Weights of a small image embedding model.
Training: nadamw at rate 0.0014, batches of 256, held-out accuracy 100%.
Rows from block 6, named by matrix and row number. Rows with one number belong to one attention dimension. Each number is 128 + 24 x the weight over the matrix's rms, rounded and kept within 0 to 255. All counts start at 0.
# v: attention value (model.blocks.6.attn.v.weight, 192x192), inputs 0-95
# proj: attention output (model.blocks.6.attn.proj.weight, 192x192, transposed), outputs 0-95
v.28 [120 159 110 117 128 126 137 128 137 126 141 122 130 133 143 133 156 131 150 131 112 137 137 142 137 135 107 113 123 113 145 149 126 156 118 132 129 126 118 151 119 140 139 132 138 121 123 133 140 164 154 107 127 137 112 160 140 134 142 104 115 127 105 137 139 126 123 134 156 142 105 118 135 106 130 121 134 141 140 147 143 122 132 118 127 118 137 118 128 137 147 129 120 142 124 138]
proj.28 [121 124 132 154 125 135 132 138 124 129 138 145 128 144 125 130 119 123 134 126 138 116 127 136 119 114 146 130 142 121 100 114 129 142 125 133 116 129 128 101 123 127 131 104 126 105 145 139 136 122 122 149 113 122 124 151 105 121 113 172 141 129 140 113 124  97 146 114 110 108 138 121 100 130 122 137 107 116 134 114 132 129 137 145 122 139 114 122 132 119 128 117 135 129 125 115]
v.29 [135 158 127 103 134 147 133 132 140 128 146 110 127 117 119 139 140 123 161 148 109 154 133 109 129 130 117 116 130 126 151 134 130 116 114 123 154 132 109 143 127 143 147 132 142  95 114 132 128 143 133 118 117 104 138 152 137 133 126 101 126 116 120 129 141 134 141 128 157 129 107 115 138 134 102 129 125 121 120 141 118 126 127 160 110 115 123 136 137 125 132 113 109 131 132 149]
proj.29 [130 130 135 118 114 140 130 115 110 139 145 140 132  86 109 152 157 104 149 142 129 122 127 125 133 163 140 131 127 112 103 127 122 132 135 112 144 138 116 129 122 121 130 139 116 117 132 148 114  94 143 164 127 133 125 137 119 124 127 148 135 128 109 114 133 136 158 106 107 116 152 134 125 137 108 124 128 111 123 109 127 133 127 128 141 131 110 122 127 117 125 103 116 127 127 100]
v.30 [123 152 103 132 130 141 138 132 123 140 123 134 148 168 126 110 139 102 171 118 107 118 131 103 141 139 103 125 142 119 154 134 125 131 112 127 111 106 125 148 137 161 156  96 155 117 144 121 135 151 147 106 134 114 141 181 132 147 131 111 134 137 102 124 137 159 122 148 156 108  90 101 131 103 158 123 117 143 145 121 141 104 124 136  98 124 112 114 125 126 147  91 124 180 106 133]
proj.30 [127 144 135 131 113 142 142 146 129 129 175 139 128 114 124 144 159 114 130 142 151 126 115 141 137 141 173 138 149 129 103 131 126 107 127 153 138 169 118 115 124  84 129 124 126  85 142 133 146 106 134 174 113 124 105 113 127 107 104 166 130 126 137 113 144  83 196  81 122 141 142 140 145 148  87 139 112  95 139 117 124 133 133 153 163 137  99 119 125 125 148 125 101 102 104 127]
v.31 [135 116 100 113 145 153 143 126 142 138 138 107 131 129 137 143 123 106 155 145 111 148 153 110 118 155 116 131 128 121 144 110 131 164 130 112 148 108 129 141 131 142 144 131 137 142 126 129 114 125 139 116 132 104 131 157 119 141 121  92 119 120 111 160 122 142 122 143 144 135 102 120 138 147 125 125 126 132 120 137 136 121 131 146 113 129 139 133 146 126 124  97 148 167  90 146]
proj.31 [129 155 150 144 123 144 122 120 129 129 151 149 122  90 120 111 140 121 136 136 133 140 122 131 123 116 132 138 135  95 104 115 120 136 117 172 128 157 136 107 125 132 125  98 128  86 140 161 110 125 139 148 117 137 125 152 125 118 121 146 121 132 143 110 130 118 164 111 111 112 145 130 102 146 109 141 110  90 123 102 128 125 130 161 124 138 122 114 129 112 128 120 113 110 125 120]
v.32 [139 126  93 125  98 145 149 127 102 133  81 145 128 145  97 139 122 137 181 125 114 125 129 106 159 147 122 114 132 142 117 116 125 134 153 130 142 138 118 127 126 167  89 131 204 124 115 132 117 178 161  95 111 118 104 150 179 153 166 109 130 113 102 123 143 173 133 128 114 116 127  90 124 131 134 124 137 131 134 131 105 135 152  68 130  83 110 135 115 112 132 154 124 140 142  78]
proj.32 [135 120 124 133 126 139 128 148 176 120 180 109 131 144 175 102 115 146 137 122 100 148 153 149  93 133 140 111 138 130 147 130 126 161 100  99 109 141 139 135 172 113 120 123 113 111 100 119 133  98 148 161 132 133 118 121  95 119 128 117  99 134 108 153 120 109 111 144 190 139 115 150 118 125 140 138  92 137 127 102 121 137 132 192 118 122 151 151 136 127 130 108 129 118 123 156]
v.33 [153 146  85 126 126  96 168 164 137 131  86 122 139 169 119 169 114 131 115 111 136 139 153 160 121 108 106 107 159 146 122 120 152 138 162 107 136 149 129 121 122 144 120 103 160 140  80 117 178 149 127  92 125 111 157 140 125 140 115 123 120 124 115 149 130 126  65  90  81 122  95 101 121 112 120 129 124 150 137 165 111 104 102 112 126 101 150 123 135 151 130 119 139 186 113 131]
proj.33 [133 104 104 142 138 145 133 129 169 135 121 147 123  97 170 122  96 108 163 112 125 108 127 140 104 101 116 133 137 179 141 105  92 169 120 119 124 114 160  76 161 150 135 143 131 142 122 133  84 127 121 154 122 129 127 161 144 120 131  50  99 128 148 151 113 125  97 143 148 146 143 140  63 174 147 134 113 104 136 131 124 120 129 138 136 120 144 127 128 120 118  82 174 133 127 119]
v.34 [156 110 144 142 124 132 146 148 116 124 103 121 124 130 129 116 139 131 165 106 123 156 115 119 154 176 123 160 121 136 124 136 117 141 131 120 128 141 131 120 129 152 116 102 158 138 107 131 147 143 125 123 143 143 115 138 128 140 144 114 121 119 140 108 127 176 143 134 117 162 147 116 120 139 132 125 130 120 125 135 117 131 112 117 151  97 128 121 117 103 162  97 104 128  90 119]
proj.34 [120 142 117 158 139 132 133 140 163 127 149 134 127 128 157 130 130 138 160 101 121 110 116 144 111 124 145 125 144 143 145 122 122 141 116 139 146 162 133 114 131 144 121  98 136 112 110 113 120 106 135 138 120 113 126 143 164 126  93  91 102 131 137 136 145 126 138 115 168 172 112 147  92 159 121 129 108 103 129 136 129 135 141 137 128 130 136 137 130 127 113 110 154 121 111 153]
v.35 [ 97 141 156 134 152 138  90 103 121 110 152 131 139 114 136 114 122 120  94 145 143 100 131 138 103 115 153 124  96 127 144 133 129 117 116 116 123 115 126 138 128 105 139 148  70 111 148 119  94  96  99 152 125 140 147 102 118 100 104 139 138 148 147 123 137  97 149 128 165 106 153 145 137 122 125 130 141 132 126 119 148 136 146 166  91 160 137 129 134 147 110 145 132  93 155 151]
proj.35 [124 136 147 108 111 127 134 127  88 130 104 115 128 136  67 123 147 143 102 149 134 144 122 114 153 127 126 127 114  99 109 145 146  97 148 127 123 116 108 148 103 120 122 124 133 121 126 147 153 160 115  78 129 140 123 129 125 137 133 181 157 120 121 100 144 122 135 126  81  96 132 112 168 103 128 122 147 144 126 132 134 131 125 101 129 124 113 120 121 133 145 178  97 132 139 119]
v.36 [126 122  72 157 130 152 164 157 134 145  94 175 130 124 104 138 141 126 150 128 101 103  94 127 137 133 124 105 141 140 112 117 121 136 139 185 130 161 152 121 115 177 113  82 165 108 126 129 162 133 176 115 103  98 107 177 120 161 142 114 104 101 116 123 130 113 130 105 114 138  87 135 131 157 138 127 107 111 128 154 119 137 133 131 160 111 132 129 126 146 134 131 161 164 132  84]
proj.36 [131 110 109 124 138 131 108 120 152 112 127 111 142 163 159 109 105 133 130 149 113 151 165 138 115 105 135 110 145 154 151 103 138 147 120  88 107 108 143 126 159  96 123 137  92 150 145 117  97 134 125 161 133 130 141  82  90 116 136 112 125 147 138 160 124 108 108 153 183  99 127 148 142  92 130 131 122 182 134 100 115 106 131 172 124 135 151 141 131 136 101  83 145 123 148 136]
v.37 [125 130 160 117 177 101 111 153 139 101 159  97 123 166 156 149 117  91 111  88 145 117 152 135 131 145 146 168  86 118 140 134 155 126 139  87 120 126 118 130 120 103 161 124 102 177 139 115 128  67  87 157 154 145 153  95  86 115 114 146 130 144 149 123 125 130 117 130 140 112 109 149 133 111 133 124 135 134 123 136 161 103 102 172 104 205 116 102 162 139 138 127 138 145 117 173]
proj.37 [125 136 140 159 132 132  89  95  94 129  81 197 108 128  99 134 110 111 115 118 156  90  99 147 151 116 124 139 150 122 115  96 136 114 148 166 121 126 109 141  42 142 133 115 120 113 133 120 149 135 100 130 111 116 148 159 114 118 121 174 152 107 149  98 156 120 135 105  74 124 126 109 134 123 136 114 157 137 113 158 135 114 130  95 160 126 109 123 123 121 129 158 149 104 137 130]
v.38 [143 109 138 113 130 120  78 112 139 110 172 120 110 115 177 110  94  97 112 117 140 162 129 139 113 120 113 137 114 116 129 138 128 132 136 120 136  89 102 120 138 111 162 150  97 148 139 126 109 105 128 162 146 136 154  93 102 126 130 130 137 138 130 130  96 114 108 152 116 154 126 137 131  99 135 112 127 122 122 133 129 127 118 130 114 134 121 131 127 121 135 122 118 137 122 151]
proj.38 [129 144 112 117 122 127 146 148 139 139 136 132 123 100 113 145 156 105 138 142 139  72 106 120 141 152 133 143 131 110 118 148 125 100 128 162 140 135 117 141  96 136 129 137 149 115 144 126 118 125 132 103 122 124 104 135 173 137  88 148 126 117 149 116 144 165 159 112 109 156 142 118 137 169 115 125 130  97 126 143 126 131 125 104 135 120 113 120 128 127 129 124 140 117 106 106]
v.39 [130 119  53 144 130 104 161 133 123 133 112 104 116 106  92 131 154 156 114 140 151 147  97 138 165 103 114 121 145 138 149 135 104 141  96  84 112 191 156 143 130 127  96 166 121  98 116 124 168 178 148 119  87  89 119 112 120  79 142 100 130 111 161 193 141 133 131  75 163 180 121 132 142 124  68 112 160 157 122 178 120 127 137 131 205  65  96 143 139 143  87  74  88  57  71 158]
proj.39 [118 102 130  91 138 146 136 182 145 115 114  80 132 149 166 152 116  97 118 115 107 141 129 105 115 168 126 144 110 148  74 141 123 121 173 143 191  87 154  77 167 162 169  86 138 174 122 103 124 103 120  64 145 147 102 144 150 186  99  74 119 138 114 115  88 129 134 146  97 155 121 146 105 154 125 135  66  96 147 127 134 126 125  91 123 145 133 117 144 140 175 137 159 187 130 100]
v.40 [130 127 189 116 109 123 122 165 132 131 127 111 148 179 157 145 119 133 119  89 127 141 161 158  75 141 136 148 109 141  71 142 161 112 189 143 158  76 120  99 127 145 142  51 170 213 112 123 146 110  80 105 188 186 117 117 142 169 113 156 115 143  86  53 110 135 114 189  84 109 115 148 107 125 165 160  83 108 125  95 127 135  92  85  70 164 189 114 130 108 202 201 172 234 136 104]
proj.40 [126 153  95 189 134 133 103  75 153 137 149 204 124  84 125 111 107 105 183 135 173  67 133 152 139  72 105 112 154 129 222  89 125 180  53 118  59 168 105 161  86  96 103 194 143  56 139 137  97 155 149 207 104  78 162 116 134  56 159 148 124 126 158 157 169 126  98  94 196 127 145  85 120 122 126 122 198 145 132 145 129 111 141 182 127 116 120 146 111 121  50  62 125  66 108 177]
v.41 [120 110 182 154 150 164 155 126  72 142 157 139  95 104 108 116 189 112 159 121 148 128  70 103 166 180 166 233 120  96 138 128 102 106  81 141 106 124 120 135 113 149  95  98 127 146 161 140 122 122  81 150 164 190 116 140  93 139 151  81 135 110 164  63 177 190 161 165 114 142 119 164 115 158 111 133 133 124 106 120 122 132 116 152 174 152 126  94  55 109 155  86 108  53  65 129]
proj.41 [101 145 127 119 126 104 123 140 108 116 129  81 123 177 108 160 116 140 115 115 138 129 129 131 131 137 171 104 104 142 102 100 147 103 147 102 181 140  89 149  84 131 126  67 141 114 125 100 160 110 143  66 111  85 141  88 150 137  91 182 144 134 110 121 170 115 181  66 143 159  69 156 169 114 111 108 127 157 144 143 142 138 155 122 139 143 113 154 168 146 117 138 121 135 113 156]
v.42 [ 97 132 142 130 151 112 147 124 114 132 135 138 149 121 130 149 126 146 108 151 135 107 113 128 112 108 136 120 178 135 143  97 124 141 129 157 110 139 140 132 142 132 136 121 104  99 147 142 158 114 132 120 115 105 129 123 128 131 115 164 123 130 136 143 137 122 122 109 131 129 112 155 111 118 104 124 112 134 123 140 136 144 122 141 157 141 142 134 122 147 117 121 130 123 101 141]
proj.42 [121  99 122 114 137 122 128 121 115 138 100 137 129 123 130 123  96 126 139 132 131 149 136 108 129 109  98 131  93 132 127 104 125 125 133 107 119  93 128 114 136 133 143 136 145 163 140 135 102 146 125 130 136 132 144 130 111 132 183 101 138 135 125 130 104 132 111 148 118 100 110 119 146 108 171 122 155 139 134 128 136 121 129 113 112 136 126 117 139 128 110 109 120 161 138 107]
v.43 [146 115  47 134 132  57 183 183 140 139 107  97 125 177  79 153 153 151 133  97 145 166 128 180 110 101 101 135 164 146 122 149 151 161 141  76 125 167 180 131 129 135 102  82 169 173  89 108 193 169 132 114 129 124 161 145 111  87 115 110  96 110 131 184 138 143  71  76 117 191  74 171 136 117 108 124 149 161 135 189 102  89 112  98 211  56 153 126 144 136 147  89 125 123  48 156]
proj.43 [114  73  65 120 155 194 131 184 207 111 119  98 132 109 189 175  75  49 146 127 153  58 126 124 134 143 110 153 124 170 126  98  96 139 146 128 182  78 151  57 142 156 170 144 149 146 147  93  72 103 130  72 133 112 100 122 208 165  86  58 105 145 160 139 103 127 132 122 135 210 141 122  86 198 131 133  80  86 172 128 126  99 130  96 147 133 126 124 125 144 139  67 212 160  91 103]
v.44 [116 139 149 105 159 100 102 116 129 121 169 111 120  96 156 104  93 123  99 131 161 143 122 152  98 104 143 125 107 116 160 122 125 136 114 113 117 111 123 145 136  95 147 155  81 109 139 135 116  89 117 154 122 147 141  98 110 108 135 153 138 147 134 140 136 136 123 125 175 128 127 147 135 106 119 113 131 152 113 121 141 140 117 154 122 142 116 124 127 140 141 122 120  81 101 180]
proj.44 [126 136 137 123 123 124 130 120 103 147 114 143 120 114 109 132 136 130 120 150 120 111 109 101 152 161 114 139 103 106  99 155 117  89 137 164 130 124 109 139  91 142 134 128 150 117 155 154 114 120 140 109 122 120 119 155 137 156 135 159 145 112 128 107 123 159 150 135  82 129 121 109 149 137 170 112 140  97 117 130 138 130 128  91 106 127 108 117 125 126 130 138 116 153 133  89]